Weights of a small image classifier: arch vit, patch size [2, 2].
Rows from block 7 of a small image classifier, named by matrix and row number. Rows with one number belong to one neuron. Each number is 50 + 10 x the weight over its row's rms, rounded and kept within 0 to 99. All counts start at 0.
Before each neuron's rows are labels from the 100 images, of 14848, where the neuron reaches its highest value: "responds to" is what is common among them. Only what is clearly more common there than usual is listed. The data: reaction-diffusion patterns (Gray-Scott). In brackets: how many of the 100.
# fc1: MLP up (model.blocks.7.mlp.fc1.weight, 512x128), inputs 43-85
# fc2: MLP down (model.blocks.7.mlp.fc2.weight, 128x512, transposed), outputs 43-85

responds to: stretched (61); feed 0.078 kill 0.061 (38)
fc1.179:61 36 43 49 48 48 59 37 37 55 74 33 52 65 59 36 37 56 45 41 59 34 62 61 42 63 53 51 42 59 57 57 50 57 58 46 48 55 48 47 48 47 32
fc2.179:45 54 39 49 54 51 44 68 51 41 50 31 43 46 57 50 58 37 68 49 59 60 61 43 51 48 23 63 65 35 50 68 47 51 48 45 38 30 45 49 69 48 56

responds to: embossed (88); feed 0.062 kill 0.061 (36)
fc1.107:45 29 53 60 49 46 67 48 36 52 59 35 42 40 37 47 66 63 40 47 70 41 61 54 53 56 48 64 61 59 60 52 36 45 44 47 40 61 69 41 54 73 54
fc2.107:43 69 39 42 57 43 56 62 53 50 60 53 69 63 69 51 51 49 51 48 47 68 56 40 51 53 46 28 54 59 50 51 61 50 39 54 43 21 47 56 63 46 45

responds to: pastel (55); feed 0.022 kill 0.051 (52)
fc1.116:40 53 45 60 45 48 59 61 47 36 45 46 39 44 35 68 52 50 52 64 50 58 40 42 62 40 60 43 78 51 45 54 56 53 53 66 55 55 61 40 54 69 32
fc2.116:66 45 51 35 53 42 51 47 63 53 55 48 71 50 52 45 51 33 41 44 39 48 65 55 49 50 27 61 45 50 68 55 27 65 39 53 36 38 46 69 41 48 46

responds to: stretched (49); feed 0.03 kill 0.062 (38); feed 0.026 kill 0.059 (29)
fc1.421:63 41 42 47 37 53 59 44 22 34 46 46 52 46 47 38 58 56 54 52 42 67 58 49 44 48 40 56 58 59 44 50 63 58 52 55 38 51 53 55 57 67 52
fc2.421:67 47 50 47 54 49 42 43 80 48 55 57 41 51 73 63 48 39 50 56 31 59 48 45 67 47 52 36 62 33 43 56 39 67 50 50 58 60 56 33 54 47 52

responds to: stretched (72); vivid (42)
fc1.235:66 43 51 38 51 44 54 20 43 39 51 43 43 59 62 54 43 46 49 41 48 56 62 35 41 51 53 56 84 40 42 56 56 72 46 62 41 57 61 50 67 57 45
fc2.235:44 74 68 55 62 41 52 61 63 49 52 61 50 56 28 62 49 44 45 55 46 51 64 48 46 45 68 46 52 63 53 44 69 29 56 43 55 58 44 31 54 54 48

responds to: stretched (50)
fc1.220:32 66 56 39 45 48 53 53 46 51 59 62 54 37 48 45 43 49 43 55 73 46 44 65 47 70 46 54 55 60 55 45 45 29 57 51 53 48 56 44 39 44 56
fc2.220:51 62 72 47 36 43 52 46 82 51 42 44 44 52 51 70 48 55 53 46 34 55 51 40 43 51 65 29 56 57 47 49 57 48 60 38 62 69 52 41 62 49 44

responds to: embossed (76); dark (34)
fc1.160:41 58 42 50 42 51 53 42 41 45 46 39 81 43 64 48 42 41 63 51 48 49 48 35 40 59 45 48 66 49 40 45 47 47 47 61 55 61 52 57 53 44 40
fc2.160:50 71 54 53 44 12 63 53 53 43 46 56 39 53 66 55 44 52 37 58 46 56 55 50 42 50 58 32 62 49 38 62 66 47 65 18 45 48 48 41 69 54 48

responds to: stretched (76); vivid (39)
fc1.45:45 44 44 58 47 45 64 52 49 62 47 43 42 39 60 53 49 64 41 49 49 51 55 58 49 54 55 42 64 67 40 49 48 45 52 57 42 65 57 31 51 54 42
fc2.45:44 67 50 54 52 47 40 39 49 48 55 40 38 74 49 61 42 47 56 47 52 59 39 50 33 53 58 46 46 23 44 52 64 30 33 39 48 46 51 70 49 54 53

responds to: pastel (36); feed 0.078 kill 0.061 (31); feed 0.062 kill 0.061 (26)
fc1.435:35 47 40 57 54 49 60 49 60 44 62 51 64 49 52 54 60 54 33 47 60 51 56 50 59 43 41 36 49 64 44 56 38 40 41 53 46 53 60 48 48 50 44
fc2.435:64 51 58 43 59 38 57 47 35 54 57 62 45 90 58 42 43 47 51 53 53 53 46 53 43 54 76 46 39 29 44 51 57 50 50 31 48 42 38 53 60 50 62

responds to: feed 0.018 kill 0.051 (51); pastel (33)
fc1.14:40 61 33 49 30 46 59 58 43 41 60 47 46 49 33 45 66 62 40 54 44 44 50 49 51 43 36 58 50 44 45 59 55 61 53 45 45 49 58 60 64 50 47
fc2.14:50 52 50 52 54 72 53 59 34 42 60 45 34 59 72 70 45 62 46 53 72 47 57 54 33 42 32 39 46 55 52 53 45 41 32 41 47 34 50 61 51 43 60

responds to: feed 0.018 kill 0.051 (74)
fc1.494:39 60 44 40 42 45 54 58 62 23 53 47 53 43 42 34 58 52 39 36 49 52 49 35 40 42 40 49 53 39 38 49 53 61 53 31 48 51 51 46 58 48 31
fc2.494:55 57 44 50 61 43 58 57 31 49 52 51 50 80 70 66 56 59 59 46 63 54 45 43 32 53 45 46 34 60 64 47 63 42 32 55 32 52 48 59 52 49 57

responds to: stretched (59); feed 0.054 kill 0.062 (28)
fc1.199:56 49 47 56 42 43 51 48 56 55 53 49 49 31 40 50 56 66 40 52 57 51 57 52 44 54 62 47 73 58 52 50 42 40 47 40 47 60 58 34 38 79 47
fc2.199:46 58 44 49 43 35 44 41 31 63 51 54 32 79 66 52 48 62 38 54 49 57 46 53 36 55 57 30 44 43 38 49 58 50 47 34 40 57 57 51 53 55 42

responds to: stretched (71)
fc1.260:69 37 46 52 51 46 51 22 39 43 54 45 37 66 64 53 52 52 45 55 47 56 57 35 48 48 46 52 76 52 38 58 57 70 49 52 41 54 69 39 70 59 41
fc2.260:54 69 68 52 58 33 51 50 74 49 57 64 50 57 34 66 48 47 42 52 42 53 58 50 42 49 65 37 50 52 52 43 62 35 61 42 57 67 45 29 55 52 57

responds to: feed 0.018 kill 0.051 (36)
fc1.318:53 48 22 51 34 31 66 50 42 58 51 53 59 52 52 35 45 47 60 55 56 55 67 46 48 66 56 42 56 70 51 71 53 50 55 50 47 45 56 41 50 49 37
fc2.318:34 32 64 58 62 65 37 50 41 45 46 44 39 59 45 52 48 51 34 47 54 51 51 66 61 51 36 56 46 45 68 44 42 49 37 58 33 59 51 65 51 52 60

responds to: feed 0.018 kill 0.051 (37); feed 0.022 kill 0.051 (32)
fc1.178:52 44 34 42 35 45 55 48 53 51 66 42 58 39 52 12 59 56 45 51 43 33 49 50 51 54 54 58 57 47 37 51 57 56 68 35 48 72 51 50 54 51 55
fc2.178:47 59 53 56 78 40 50 35 27 56 44 36 40 65 40 57 56 34 58 46 61 43 44 48 38 51 66 65 49 47 55 54 52 45 52 56 55 36 58 63 59 49 42

responds to: vivid (99)
fc1.442:49 56 38 66 52 50 51 49 44 48 48 39 57 45 68 42 41 46 57 70 55 34 55 50 42 67 44 37 56 43 53 51 59 50 50 44 52 64 34 48 45 57 65
fc2.442:71 45 56 41 66 42 47 38 40 55 48 51 47 68 39 43 50 40 43 51 45 49 33 47 50 50 67 60 44 46 41 40 49 56 62 48 71 33 54 40 55 46 44

responds to: pastel (63)
fc1.27:47 42 51 26 47 38 50 30 70 42 71 43 44 56 43 44 62 55 31 44 55 22 52 52 61 48 42 46 56 46 47 43 49 45 54 54 54 64 69 48 57 45 40
fc2.27:58 50 50 50 76 49 39 51 47 57 50 55 43 47 47 55 51 36 67 47 36 61 57 48 54 49 46 67 48 51 64 47 43 50 41 50 46 42 43 55 45 47 52

responds to: feed 0.018 kill 0.051 (32); feed 0.078 kill 0.061 (29)
fc1.127:52 48 41 51 41 37 66 57 54 46 60 46 69 59 50 29 54 51 65 52 51 46 45 61 46 53 43 57 49 33 62 49 35 68 52 49 58 32 50 65 57 41 37
fc2.127:55 51 46 55 51 41 54 57 52 39 47 59 36 62 48 66 53 67 53 52 54 52 51 56 44 59 55 63 60 55 35 51 69 41 40 47 30 51 42 44 59 46 62

responds to: feed 0.018 kill 0.051 (40); pastel (38)
fc1.158:41 63 42 53 43 43 50 56 40 39 43 33 40 34 39 45 61 54 46 57 56 52 68 43 46 43 53 41 64 45 57 61 44 50 46 59 28 54 52 56 55 56 52
fc2.158:38 53 44 49 61 64 44 67 32 50 47 41 43 34 76 52 49 44 53 51 62 46 62 46 35 50 58 59 52 64 36 59 76 73 53 29 55 28 48 59 44 46 45

responds to: stretched (87); embossed (77)
fc1.420:40 59 54 43 56 46 57 44 35 45 54 35 37 44 50 54 43 59 42 68 52 61 74 40 35 63 51 33 69 62 51 60 46 43 45 58 41 66 54 39 52 53 46
fc2.420:49 54 50 47 45 46 56 46 47 49 59 41 35 54 55 49 42 53 55 47 38 68 33 47 46 50 67 44 46 41 17 39 60 46 64 22 74 55 50 56 60 55 49

responds to: pastel (56); feed 0.062 kill 0.061 (49); feed 0.022 kill 0.051 (29)
fc1.499:54 45 37 48 59 55 50 40 42 42 67 49 50 66 45 53 31 68 67 57 63 31 42 52 51 42 47 39 58 44 52 49 54 49 55 43 52 80 62 46 48 43 52
fc2.499:40 46 50 35 45 37 49 46 68 50 49 55 55 49 50 60 58 35 37 44 32 49 55 54 66 47 47 49 55 47 45 48 40 54 40 50 46 26 46 59 56 43 49

responds to: feed 0.022 kill 0.051 (38); feed 0.018 kill 0.051 (36)
fc1.314:43 63 42 59 39 54 59 67 56 40 30 53 50 27 44 65 53 57 52 61 53 64 38 33 50 41 53 50 60 43 41 46 40 49 54 54 51 46 56 45 47 75 37
fc2.314:66 55 60 45 59 55 54 53 40 54 47 57 56 58 44 65 37 34 49 58 48 50 55 49 44 54 31 47 45 48 71 54 53 58 26 73 36 47 56 71 51 50 51

responds to: dark (37); feed 0.022 kill 0.051 (27)
fc1.354:46 57 56 54 41 43 55 43 57 42 58 48 44 57 51 41 37 54 80 62 67 60 58 58 39 62 61 42 54 59 39 64 59 43 47 42 45 51 50 45 70 59 53
fc2.354:54 54 62 47 49 41 39 60 48 51 27 31 64 46 49 45 50 54 43 48 39 53 53 38 40 50 40 28 51 45 47 52 49 68 57 44 46 57 52 50 47 52 50

responds to: dark (46); feed 0.078 kill 0.061 (33)
fc1.51:44 43 54 39 30 42 48 26 33 56 38 53 55 50 43 30 71 64 36 66 60 32 44 63 37 67 49 57 44 59 41 56 57 57 50 53 52 49 51 51 47 58 59
fc2.51:56 45 38 62 56 62 67 67 47 61 53 54 45 43 45 56 50 50 46 54 40 62 45 23 58 57 66 47 40 56 50 49 37 50 42 59 55 52 55 54 34 57 47

responds to: feed 0.022 kill 0.051 (33)
fc1.458:53 49 44 52 45 40 59 63 63 58 50 38 73 66 43 52 35 52 63 48 54 48 49 57 39 50 47 46 46 60 43 57 55 49 59 54 56 56 56 42 50 56 43
fc2.458:53 61 37 59 24 48 74 70 34 49 40 44 56 57 69 37 46 52 59 56 55 54 53 29 35 50 48 46 46 61 30 62 74 62 47 49 43 46 50 49 52 43 55

responds to: vivid (60)
fc1.316:57 64 46 60 63 42 56 46 39 34 48 18 51 58 55 49 58 43 49 73 64 34 50 48 19 81 51 40 54 45 59 55 62 49 40 65 48 62 56 43 52 54 55
fc2.316:53 30 45 46 46 52 38 57 62 50 68 80 58 54 36 47 46 51 61 50 29 48 26 44 62 46 63 71 35 45 28 35 33 55 50 36 65 38 50 61 55 46 31

responds to: pastel (37); feed 0.058 kill 0.065 (31)
fc1.48:42 58 53 18 56 43 59 28 42 37 61 29 40 66 53 49 57 53 38 55 59 27 52 48 31 64 59 36 58 62 54 52 53 50 49 55 53 63 60 49 63 38 42
fc2.48:59 28 42 60 43 57 34 65 31 44 55 52 48 25 45 34 50 48 61 52 39 58 47 70 56 41 55 69 40 42 31 45 41 58 53 49 58 30 46 49 39 49 54

responds to: feed 0.022 kill 0.051 (44); vivid (32); feed 0.018 kill 0.051 (27)
fc1.387:58 50 38 47 46 38 53 39 64 58 53 38 73 58 52 47 54 42 57 45 54 40 48 49 43 63 58 59 64 58 46 55 49 58 61 39 59 48 64 33 55 60 40
fc2.387:38 71 55 46 36 61 60 61 51 50 51 29 50 38 59 58 53 71 49 49 49 55 61 28 48 41 39 40 56 61 49 63 40 52 48 56 28 78 48 56 45 51 46

responds to: pastel (36); vivid (32); feed 0.039 kill 0.058 (28)
fc1.101:41 65 50 41 32 52 65 51 46 42 43 50 44 40 42 59 65 87 49 63 40 48 35 40 55 39 54 43 60 52 38 40 48 53 52 51 58 58 51 50 53 63 41
fc2.101:48 47 42 48 57 56 47 48 37 45 60 36 54 45 62 27 50 23 46 42 69 55 64 67 37 50 28 55 51 58 62 61 27 53 42 56 46 29 50 69 41 49 44

responds to: pastel (48); grey (33); feed 0.022 kill 0.051 (29)
fc1.132:52 53 37 52 38 42 66 61 48 39 54 42 53 40 40 48 64 61 58 52 51 47 46 59 50 40 34 64 59 45 50 49 57 63 48 50 47 51 67 59 50 59 29
fc2.132:49 53 35 64 52 63 62 66 40 43 49 66 52 63 48 57 59 35 52 57 54 39 44 43 35 59 58 54 47 54 56 54 59 40 33 59 45 43 42 51 48 55 45

responds to: pastel (63); feed 0.022 kill 0.051 (46)
fc1.460:48 57 36 71 49 53 65 50 68 46 44 51 39 40 34 57 60 60 39 65 45 48 46 48 60 43 57 41 77 55 47 54 54 53 46 58 57 52 56 30 56 70 36
fc2.460:67 41 62 31 48 46 52 44 52 52 60 52 70 54 48 44 52 37 36 44 35 39 53 67 55 53 37 56 40 47 60 42 41 56 44 50 42 45 44 69 41 49 55

responds to: pastel (33)
fc1.349:49 60 49 51 48 43 60 52 44 62 54 43 43 36 46 48 54 50 34 63 46 49 57 53 51 58 57 47 69 56 47 43 42 47 42 58 45 61 47 41 51 63 44
fc2.349:37 69 48 37 55 57 36 57 43 52 58 47 37 71 67 62 51 61 41 48 58 55 55 46 47 47 60 38 40 44 33 58 66 42 28 27 47 37 45 61 37 56 57

responds to: vivid (54)
fc1.459:50 46 54 30 51 44 58 30 62 32 58 44 34 55 30 44 46 42 62 59 38 46 46 52 50 59 45 33 48 41 54 45 48 57 51 56 42 45 55 51 63 67 21
fc2.459:49 52 54 46 57 53 45 58 45 51 61 64 61 43 60 58 60 56 38 52 48 56 58 42 64 52 50 73 39 56 46 57 40 44 49 51 40 57 50 57 44 35 49

responds to: feed 0.022 kill 0.051 (26)
fc1.59:47 58 50 55 53 37 56 50 44 46 66 49 45 47 38 48 39 53 44 56 69 62 64 58 42 57 48 36 62 55 54 56 64 50 57 60 43 60 66 44 45 61 62
fc2.59:58 44 63 41 34 53 59 63 41 59 56 58 74 71 51 53 54 53 62 42 38 53 43 56 59 49 64 47 28 56 54 40 53 65 61 30 59 46 46 70 65 46 44

responds to: dark (42)
fc1.115:40 51 44 57 49 54 53 37 56 53 54 41 48 60 42 34 67 49 40 58 57 36 58 45 38 67 43 58 44 55 44 56 45 64 46 51 46 39 60 49 53 52 67
fc2.115:45 43 60 58 53 62 54 69 49 43 59 66 34 40 44 62 50 66 44 50 48 45 54 52 61 36 43 68 42 32 60 51 55 39 33 49 34 44 57 72 41 40 56

responds to: vivid (81)
fc1.60:54 62 42 40 36 41 68 29 53 21 46 20 48 56 40 47 62 60 47 66 46 49 48 42 33 52 60 61 57 53 38 51 72 54 55 34 35 58 58 58 50 48 60
fc2.60:67 36 59 59 60 58 38 52 35 51 39 60 36 44 47 38 45 42 69 50 47 65 46 61 63 53 51 53 46 44 53 46 30 56 47 64 66 43 54 56 50 50 50

responds to: stretched (55); pastel (37); feed 0.078 kill 0.061 (34)
fc1.362:48 49 40 63 38 52 54 31 59 56 52 61 61 58 55 46 47 61 44 49 55 69 53 50 58 64 65 53 55 61 40 61 55 39 49 61 51 50 56 34 53 56 55
fc2.362:42 53 57 44 58 41 51 49 43 42 58 35 33 60 58 49 53 44 46 50 57 39 56 74 44 51 50 40 50 40 54 33 62 49 55 43 47 54 55 53 35 50 40

responds to: feed 0.018 kill 0.051 (36)
fc1.137:37 55 44 39 32 57 50 54 50 29 55 57 63 31 52 36 55 55 60 46 44 63 47 34 52 31 47 46 40 49 37 57 49 58 44 38 52 48 49 50 65 62 42
fc2.137:65 57 68 60 66 40 51 48 30 49 45 33 14 71 53 73 51 54 47 52 59 58 45 49 27 57 61 39 45 50 58 40 66 48 57 60 42 54 56 42 60 56 53

responds to: feed 0.018 kill 0.051 (66)
fc1.92:39 65 43 46 46 46 55 51 55 37 58 52 53 69 60 49 45 53 52 41 39 42 55 22 39 50 42 36 58 46 49 54 41 54 59 37 47 60 55 48 67 43 40
fc2.92:55 36 43 34 45 42 49 40 50 37 67 34 56 53 62 49 60 58 42 46 65 65 56 56 56 47 50 65 49 56 54 53 67 48 38 38 29 54 39 67 69 40 57

responds to: stretched (54); feed 0.026 kill 0.059 (26)
fc1.366:60 47 41 50 37 45 51 27 35 27 56 47 57 53 57 40 42 63 60 53 52 53 64 23 51 51 44 39 68 47 50 64 55 57 56 47 41 65 54 44 63 67 43
fc2.366:58 35 53 55 68 61 53 46 72 52 52 45 48 65 50 68 41 42 64 53 33 54 47 51 45 47 58 22 30 41 53 48 37 49 48 42 55 65 48 33 58 48 61

responds to: dark (38)
fc1.99:56 41 52 29 60 39 36 53 54 45 41 36 57 40 42 47 54 48 21 38 47 43 51 52 39 56 39 36 54 38 60 51 37 47 63 52 53 55 55 49 44 61 47
fc2.99:45 73 50 52 52 26 51 74 31 44 38 54 58 54 47 46 47 57 39 53 47 43 56 36 55 47 49 40 50 57 44 45 54 56 64 33 43 47 58 41 45 64 60

responds to: vivid (34)
fc1.468:44 53 49 61 49 43 62 46 52 56 53 37 36 40 56 52 59 60 27 60 45 54 66 55 49 50 54 44 68 56 43 47 52 43 42 60 46 57 55 45 55 63 39
fc2.468:42 66 43 43 55 52 47 57 36 55 65 49 39 81 56 64 41 62 44 52 58 51 44 48 34 56 67 35 42 39 35 47 68 46 35 26 53 47 47 55 42 51 60

responds to: vivid (61); feed 0.078 kill 0.061 (54); feed 0.058 kill 0.065 (26)
fc1.364:41 39 63 55 47 45 64 46 33 55 48 21 51 35 54 42 64 56 51 61 58 37 62 54 38 53 39 58 48 57 55 59 46 58 50 59 46 47 49 58 61 45 41
fc2.364:37 61 38 49 49 66 45 77 63 51 28 50 35 32 56 68 43 55 56 46 56 53 50 40 56 49 56 63 52 47 45 45 57 47 49 52 44 34 49 54 31 35 51

responds to: embossed (98); earthy (38); feed 0.062 kill 0.061 (26)
fc1.233:55 30 78 44 57 44 43 38 53 53 49 28 32 40 40 56 54 58 34 48 58 46 54 63 44 49 56 59 63 38 52 47 31 45 53 38 49 70 60 46 49 56 61
fc2.233:48 74 33 50 37 25 76 68 44 44 63 62 65 62 74 46 46 63 61 58 51 54 46 44 40 54 58 37 37 69 45 52 61 49 49 44 43 46 44 42 50 53 42

responds to: feed 0.022 kill 0.051 (38)
fc1.491:58 48 41 40 46 43 56 43 62 58 59 41 55 55 45 44 52 42 48 50 66 45 54 51 44 61 64 54 68 52 45 52 48 53 60 31 56 47 57 25 55 58 44
fc2.491:45 73 56 47 27 54 64 69 64 49 53 32 45 40 54 56 54 76 46 50 52 52 66 25 44 43 45 41 48 61 48 67 42 51 55 46 37 70 51 44 48 53 51

responds to: vivid (62)
fc1.23:46 71 54 55 44 55 29 69 55 43 49 34 60 55 39 50 41 49 36 39 57 43 48 45 59 34 36 35 49 62 51 41 87 44 41 44 59 41 47 56 50 52 60
fc2.23:50 48 46 49 56 44 63 34 45 35 46 63 35 50 57 45 41 50 54 56 48 49 44 46 49 42 62 63 38 46 55 58 42 56 51 43 53 53 61 45 49 57 47

responds to: embossed (74); vivid (35); cool (32)
fc1.374:46 60 53 49 50 41 63 48 51 42 41 42 46 53 50 59 73 70 62 65 50 64 45 34 44 55 46 32 67 64 54 45 56 51 50 57 44 58 49 35 57 66 53
fc2.374:60 25 46 43 30 64 46 36 50 52 69 58 57 42 44 12 53 45 43 50 44 40 55 79 55 51 45 59 51 41 40 54 21 57 44 37 58 57 62 63 53 53 59

responds to: stretched (49); pastel (36)
fc1.234:50 52 34 54 44 39 64 44 48 52 50 36 46 33 55 41 65 53 42 55 62 30 43 64 45 67 68 51 66 64 40 45 38 42 55 42 60 53 57 37 41 65 46
fc2.234:67 31 51 51 53 44 39 50 50 58 53 40 39 67 52 64 60 61 43 49 58 50 58 56 36 51 49 46 43 40 63 64 31 70 51 42 56 64 48 32 51 52 49

responds to: embossed (72); vivid (34); palette: warm (33); feed 0.078 kill 0.061 (25)
fc1.11:39 48 39 43 49 45 50 47 42 62 54 56 53 45 49 31 47 48 51 55 64 37 56 60 36 65 41 63 59 54 48 56 32 37 65 39 68 49 54 45 44 50 51
fc2.11:73 67 65 45 44 53 54 63 64 51 55 44 45 49 41 59 53 60 47 52 45 49 57 38 62 54 60 39 44 45 55 49 50 50 66 32 50 61 47 31 47 48 54

responds to: feed 0.022 kill 0.051 (47)
fc1.122:46 61 32 46 43 43 63 53 45 47 45 48 77 56 54 49 52 44 58 60 45 42 53 26 45 45 49 42 63 51 26 56 56 57 47 50 52 48 48 43 61 60 42
fc2.122:49 56 57 60 38 29 70 45 54 52 45 30 45 34 50 49 45 64 53 59 49 61 51 36 46 46 50 50 63 50 47 55 89 43 56 37 35 61 54 51 68 54 51

responds to: embossed (97)
fc1.500:46 59 52 46 49 45 42 53 43 56 48 45 59 51 32 37 68 33 60 52 62 51 47 54 33 53 32 64 57 39 53 64 47 46 54 57 53 53 44 62 61 71 45
fc2.500:45 59 48 54 68 71 62 50 58 61 61 39 54 58 54 60 52 58 29 57 53 39 59 51 51 56 53 44 47 46 43 58 58 43 19 26 44 38 51 45 42 53 53

responds to: feed 0.018 kill 0.051 (51); feed 0.022 kill 0.051 (28)
fc1.267:51 47 57 47 48 42 62 28 50 48 70 44 62 68 63 44 58 55 39 53 45 14 54 52 44 67 44 41 60 58 39 52 40 56 55 56 49 64 54 49 55 39 46
fc2.267:55 46 46 55 66 52 28 59 40 56 46 53 21 45 42 46 49 42 64 49 47 65 57 56 45 35 57 73 53 46 57 58 62 52 43 50 52 23 46 46 42 45 54

responds to: vivid (85)
fc1.87:41 40 43 30 40 46 44 47 43 56 56 62 57 51 45 26 57 40 52 35 50 35 50 54 56 57 57 46 53 51 72 58 46 62 47 50 59 47 43 50 73 54 40
fc2.87:68 52 46 68 67 59 62 46 42 52 48 49 52 59 51 60 48 53 43 52 48 43 36 40 47 48 54 63 42 45 31 40 62 50 47 48 56 39 49 35 41 48 56

responds to: feed 0.018 kill 0.051 (44); feed 0.022 kill 0.051 (43); vivid (37)
fc1.300:56 48 30 44 41 44 61 40 54 63 69 34 59 56 58 42 50 46 48 44 68 41 58 58 42 59 58 64 61 56 45 58 48 55 63 39 56 48 61 34 43 52 43
fc2.300:45 67 65 53 34 60 59 68 56 50 60 31 44 41 64 63 55 73 44 48 63 47 72 39 46 44 46 46 42 61 52 75 36 53 47 54 42 71 50 40 39 55 52

responds to: feed 0.022 kill 0.051 (65); vivid (35)
fc1.162:51 54 58 46 45 39 60 28 71 36 66 44 54 67 53 37 50 44 50 45 38 37 50 34 45 57 55 35 60 48 43 56 49 49 60 50 44 57 56 36 57 56 49
fc2.162:53 48 51 49 53 52 30 53 30 50 23 43 41 35 44 49 48 52 77 48 53 66 47 59 50 49 37 59 55 62 54 40 63 57 42 55 43 47 54 71 47 51 58

responds to: stretched (62)
fc1.466:46 51 51 60 46 41 49 39 59 54 55 47 39 43 42 47 54 66 31 52 53 52 65 51 48 61 68 46 72 58 47 53 38 46 42 47 56 66 60 38 53 72 53
fc2.466:55 54 36 44 32 27 64 58 32 69 47 42 48 63 74 49 47 75 45 52 52 58 51 56 37 65 57 33 43 46 34 47 61 57 54 25 42 52 41 53 50 46 42

responds to: vivid (94); embossed (66)
fc1.170:48 46 41 25 50 33 48 31 60 41 54 50 47 55 53 34 63 41 38 35 49 51 43 58 41 46 59 52 42 57 58 46 65 50 50 44 53 55 63 47 69 46 41
fc2.170:75 48 53 61 64 55 51 47 35 52 43 43 61 56 54 49 51 44 54 53 39 53 35 50 49 53 52 47 50 34 36 37 48 52 58 50 66 31 53 38 41 55 43

responds to: embossed (68); dark (39); feed 0.022 kill 0.051 (28)
fc1.400:55 48 59 46 51 38 50 53 47 47 51 43 64 47 58 48 57 46 36 35 48 41 61 37 42 54 51 38 51 50 57 55 36 55 54 48 50 64 51 45 41 63 46
fc2.400:42 54 49 64 42 39 62 61 41 53 49 45 47 63 61 58 47 73 34 49 58 57 44 48 41 50 62 57 53 54 42 53 45 41 51 38 32 63 52 50 55 56 67

responds to: pastel (38)
fc1.242:50 44 37 59 55 49 57 31 51 44 43 53 43 50 43 44 51 43 58 57 51 67 72 47 51 58 44 63 50 55 63 71 53 44 49 54 39 46 58 50 60 56 59
fc2.242:38 67 60 54 57 62 43 66 52 54 50 31 53 61 48 61 49 39 55 47 69 48 64 69 50 50 40 56 43 33 60 64 66 49 39 47 35 38 50 77 51 53 48